Rows from block 10 of a small image embedding model, named by matrix and row number. Rows with one number belong to one neuron. Each number is 128 + 24 x the weight over its row's rms, rounded and kept within 0 to 255. All counts start at 0. Numbers have three digits each. After the name is the row's rms in percent of the matrix's.
After each neuron's rows are labels from the 100 images, of 14976, where the neuron reaches its highest value: "colour at peak" is the nearest of a few named colours to the mean colour under the peak; "lies over" is the class under the peak. Only what is clearly more common there than usual is listed. The data: drawn small creatures on textured ground. In brackets: how many of the 100.
# fc1: MLP up (model.blocks.10.mlp.fc1.weight, 768x256), inputs 86-171
# fc2: MLP down (model.blocks.10.mlp.fc2.weight, 256x768, transposed), outputs 86-171

fc1.406 101:121164151143148122130173149134105145146106095129109129135168106140167099126168088149153123150116170140144159136124168065114086152136130139140132146162103136102125117098148139146141111149129155140126110106147130171179159189144131137092134144168142149155162151
fc2.406 089:126152157120126151138120106134129170090120159105120127174102131138141139190149109148155123117099115091122148140111115104115110161107099137150117102149119089130132127120120088115092136125120081117116113154123124096114071143122139146164138155084170175146119118
colour at peak: brown (60)
lies over: body (42)

fc1.714 101:157134114144128093141143128128078070145121124125133142131102100127134125112129130178142159151135096139126117120170130101113141090120069103108166160122110156119138149134134079152156139139140133108115140127127140126150115132123114114118192120142137148158125118
fc2.714 097:141123135083093168096121160119078134118102137115125096110137157118144104117121139111112161094136115164104093146145141106132126106128136100092105165104143141134125151149115143125110075132094147118118144155174142135139116160141133141118149155139124129097106112
colour at peak: green (27)
lies over: body (97)

fc1.199 106:098138123095118126085148116180104101140148112101150133118084125161151108107140166110135111096135138115130117109108122143094117159072092121119171128129150101098098097101121126127141101144133132123151124181133104078118187138133117114123130108140130103130083111
fc2.199 112:132142140100137177100140104156075131138122146163124145081158123147110160131121131142149114095132120092107132132116139096089163106092114099148119143115131149141120118150157157086123086115122167154141100138126110098150116109082132116118106127115177079159141087
colour at peak: grey (69)
lies over: body (32)

fc1.454 095:150123133087151096106109139135084141107123160151154139190101109145106104060146114123117156109117122161133109132073123162107128071147099089145155079099177168120125139139140120115124142121117120139117112156142118130156149157167149147077126125142141146121114157
fc2.454 102:141126109107122112093178161160106127095117106136064131146077121126112152135113132125117129099117109090158126146128109128134126141095142145116091139181143126148089140140135151094154127139132147133122098129133136091115081139110137102120116101060125126129156138
colour at peak: brown (62)
lies over: body (49)

fc1.702 111:153123180103146126156104115152143127126105195151104110088124126127093079178146100167092136076139123112123109161138129164134152188117073167141114162086179080142156111119146131104079133100127133151155133120124150135177153151131107122117121121154130128135152142
fc2.702 116:172113120148132119139139111120107097170081153132094129135100100112126130133124185089144125109116138142182094121116174159097110130176130121141114126151104134119097166133125158159094098122140146134151124138113133121162143123139128094107079115122120149121141139
colour at peak: brown (64)
lies over: body (81)

fc1.307 109:140144136127123114122174185112119119133127164137154170133116115120121095118097110168116164088098097124123109144154113134130131101177166134123156134089126111113184147114111130127145107145102133153117111127102119102159140112129172130099163159176108109120125105
fc2.307 097:125105154120125089134143094189101135136124128136129106114075142078141120134098076148141149101125145166110132155161159156119143151141178129121119119125166166150084100079093133111174126141106082143127123145173161145148159137120141140133193111141148164130095103
colour at peak: green (27)
lies over: body (76)

fc1.704 099:162107131155162143131097128136156119102131135115138141137169143125121136156131065170105123112090143149134138144139108141166116145138157170127095135134107144162158131112112149161094149155156112141178146104121132088114133117112102123122122114127157153109137110
fc2.704 103:132139108092101108148119075074142173154126172107159115135093101176110129075133100102117153122133154159144123139125136109145153131099129101119131080139139190146149121118125112152121152127092123125105105170153121113177172118146090119134115179121156133196136158
colour at peak: grey (61)
lies over: body (34)

fc1.138 095:138131095130151099169140138102115163146140117094132131152100140125128141121147155135125123141103150143114173106084108118158154101095136152151117113123123101160051129130110106114150104132096136125120136123117135119148143120131114183119114122121130145111089143
fc2.138 100:150131137131107151104133129117146162169149080151112123096133112097130103070115111125099128125111110142161231137155155146125148138120116141150143112118137115081107133111091125094132164120123102158150111121158125116130112152108166153160132128139151110089104144
colour at peak: grey (59)
lies over: body (50)

fc1.292 107:164107121147128150142158129109117128142130141131121149103140187155175116162137097150154160130106134163125123176153131107139103123122110128145111118101111111119108079118134149135135128150140164154100080111109162155155112137157129125133160113109118115114078123
fc2.292 109:100113149131139125133096161127132184112069106091140137155114140131186127183111106150144148106102137143134142156186122090148124141124128151088140135121119125137125144092085125091132150133148103147136111138100114086127099108151111085147118117167151098169122077
colour at peak: brown (62)
lies over: body (27)

fc1.574 104:101099125116134095116156108142152119160122115127151127060124106103132142083133103115158165142136149124142180132167201131143149132137131094154165128125103131080137112093144156103133062112145119108161170091156128167134141106148115172144126133083099166117135151
fc2.574 108:169115150178104173160088111077111138156153132149180121150124116139169134140128107115082143110101114141148140157120117128151119143099113117121092121153170132121196127110133130105144088131135114138063139150120146145103135132147099103111120130145134106099146116
colour at peak: grey (61)
lies over: body (35)

fc1.762 112:124165064126119149123117116154141155153108127136101120123101144099162116111131112152138177122151098120150096106112098154099112126163133106136056139107090124105123151135118121124128139151148073110141123150117125101121149114087132145116131083117112146095118092
fc2.762 112:113132117099106107155150198147165135111141113144097098116133101129093163127169107141106075132130161100142166122141100167130135117131117137127136145129135105126102109129163138157159153117115144121141156137125098111148130111109083152127141106141169127149107123
colour at peak: grey (70)
lies over: body (42)

fc1.413 100:123106144119152148132131165082106098101104147102145129134188121153158137161128131161173152078111184124110111143108130147127102134169155075099116159136182144117100134120115094155110111129122081102120148112125147132111154131120158153150097116115116110128132147
fc2.413 105:123159112113103149134126077145178143137151103119121106136117107120112155110122164172116092130121148115152151090087113140140159116151074121157118124051114153113143111135129083181111117117147140092106145107149138156122137091139094120133151132115146121165144100
colour at peak: grey (60)
lies over: body (35)

fc1.732 103:125092121144094144130103137102157135082142128127123136134118129112119102119128139139143107092100086085114122121102149100114118072158132156135121096102179119118119152130125121115081131129126083139093098139136139106091148133135152137099119129151136108156127127
fc2.732 101:109154144129158132055156115135110116113109120147155115111139114145166082143175156126106130130163156162153115130124149144114111110097091151119094125107102151141128111127158118122115123109143111148134141152112172119142099128098122127156115159143137172079136119
colour at peak: grey (56)
lies over: body (45)

fc1.196 106:125085123139157113124139144101166098129124122126140133151088110133161156102156098121151143145129146094136148132127123147110129120127152131124132149116120128119173154116150101138140106116126180145116144134152100084136125103139128101155139133124119163169096154
fc2.196 105:116152137140082126141134102078172110101135102113127166139128113118133128091099134109131090120095112155129124105112132094105106102142114094123118159072115114131115137114164152113175091124141156100106133123094089122160091155124109105130169120158143159155164146
colour at peak: grey (60)
lies over: body (40)

fc1.461 096:117121159103132126175139109116132138149131121187124110123135160110141119171168087127122109109118101134167094129143109093129118130122119102126106164120135130155096101145118117108122115128126145195128124143128141080143114124153131160129141072108128123137136121
fc2.461 087:142130134159160135160109150127127116102097124080124162126116084124125095115119183139147164134142101124132157102108101125150150154122141188085173114135179162096100181083111117107099140123131130137128157109165117138148144095144175144105111125128133138096156105
colour at peak: brown (61)
lies over: body (48)

fc1.215 093:141122149089090150109116101138145157112142145177104124132142148157119130146144119146104103119127138109091151140164101125114149119126189051117114140110169101124129142129077091079085093138153088082130109083124153097093111143127134174110131115164145132132115126
fc2.215 090:133113131130122152127118078150130128125126070145157160134144110112152130144180103132100117080124155143134148167106106136155141132128169149130121152161135099139135097144165136129133144117132122132135153149106154146136141110076153125153144077120163096114132158
colour at peak: grey (72)
lies over: body (32)

fc1.81 099:123089137132112115126133117132141159165123141105145116120110078123130145117116104138169150125128131091130092115124094159134152106115101119130118106137133086157159124171070106151106173113126085132150145139095147130127141152165141125154145131102142098124106161
fc2.81 104:146145149132090116151137157175148134132096106140104157187103146143119142133136108081083114111147126101116156146148153074111106105120185140122159072144135129123109108088134127145075148139108123115109135114107154112150134103094100151137113100140118083153142146
colour at peak: brown (60)
lies over: body (30)

fc1.384 097:159121138105103166143153088116153120118088136122132145133128127146162124118148165122146139101099178125170123127173127136097122110140131127118147109172124139117133171109142072129123141132126141102125131107128131136166130110120158165145146147088128116162079125
fc2.384 105:140116079122134098129123092103098155105177162116104123132148124131124134098102144100109117151109096132123136155095146113088098127121139152111195148128083086129164119160108143150128108122155069138142086112158119141128112129157136135116116108121137119154143125
colour at peak: grey (70)
lies over: body (39)

fc1.653 096:196185106113126100119093129078089127131128107108086150156154140118144113112128116143086169133124168140135131089109103182140083168109069130107124123120164099107102112157086129123135114121086166163114148168102136155131074104112129159098151120141131159203127124
fc2.653 101:106112116083113097108134079158104147106142132126090146133152143136112122141114147164141128098134133127154086163140123127137150130131158136157137163144133147111132132142112163108127110217151130141165136125135136097113141134128128132105137126165118100096175129
colour at peak: brown (66)
lies over: body (35)

fc1.114 096:125105145148118139112098112158134142124125161123141153110089167124137164103135114147144159087189133143138125178120135158131159126133155085116165103102124138121120127151118129114108176069151130104128096103131138155136170115154129131126150114155136115153130143
fc2.114 099:111127109084114163094148157158129130165117094140092159114126133178111129166122141102114146128138146105133146085113115166125123119122150131116145142145163115101144130071160134133105139146138106192121164133126118126136124157105095100142078113107108140108181155
colour at peak: brown (69)
lies over: body (33)

fc1.750 095:138151135133115152195102133124129145148166091167121093127134082143166145111145132180146092154121092154122099100149138168107099150118141137135128165088119149155146117131164150130163092099150140164124114106142126122126138140110141131144104132119138148168087125
fc2.750 100:163129139157147118137110089122121124106156145102147131157106145079167099098100136114134120103159170137081110090123110157117111109125078136135145115123127146066139125121069135180151155143099171139124139128148100084144105173134111103119158150121148136179176135
colour at peak: brown (61)
lies over: body (43)

fc1.310 087:146109154113119117099142147100077119122138144126096133135108097123097107191143132139128132146148144121093135115143107161148123145139120160149125125117140136124088135135104105165149123115109157150170141177069131129121090115132094112116127133159164142128106141
fc2.310 088:082171106104142138177130136167143150114072175129160107140119141122125137103136140124159122192124114132132130106174126121108141125107144110147136157078127131130127107139112107162131099127094108129146125047113104114161163179116087107114172103114138105148135158
colour at peak: grey (76)
lies over: body (34)

fc1.583 081:128125165158128124112103095141095113138146160106139102147175144141098139175116139091141119129177117124115165065116148116120133148125152141127158135106083157134129103123112105092152136125168129104143126146118163112125140159170144145147168152151121135123136151
fc2.583 086:150113125122174135097111137147109192130087133113118127092143084127133136159161138090130132120094117118186109148140151124112119153126146122121098130123165113144097160148110083158140138107106146138114145138150132136111171094133069112148121147095129142139158152
colour at peak: grey (75)
lies over: body (44)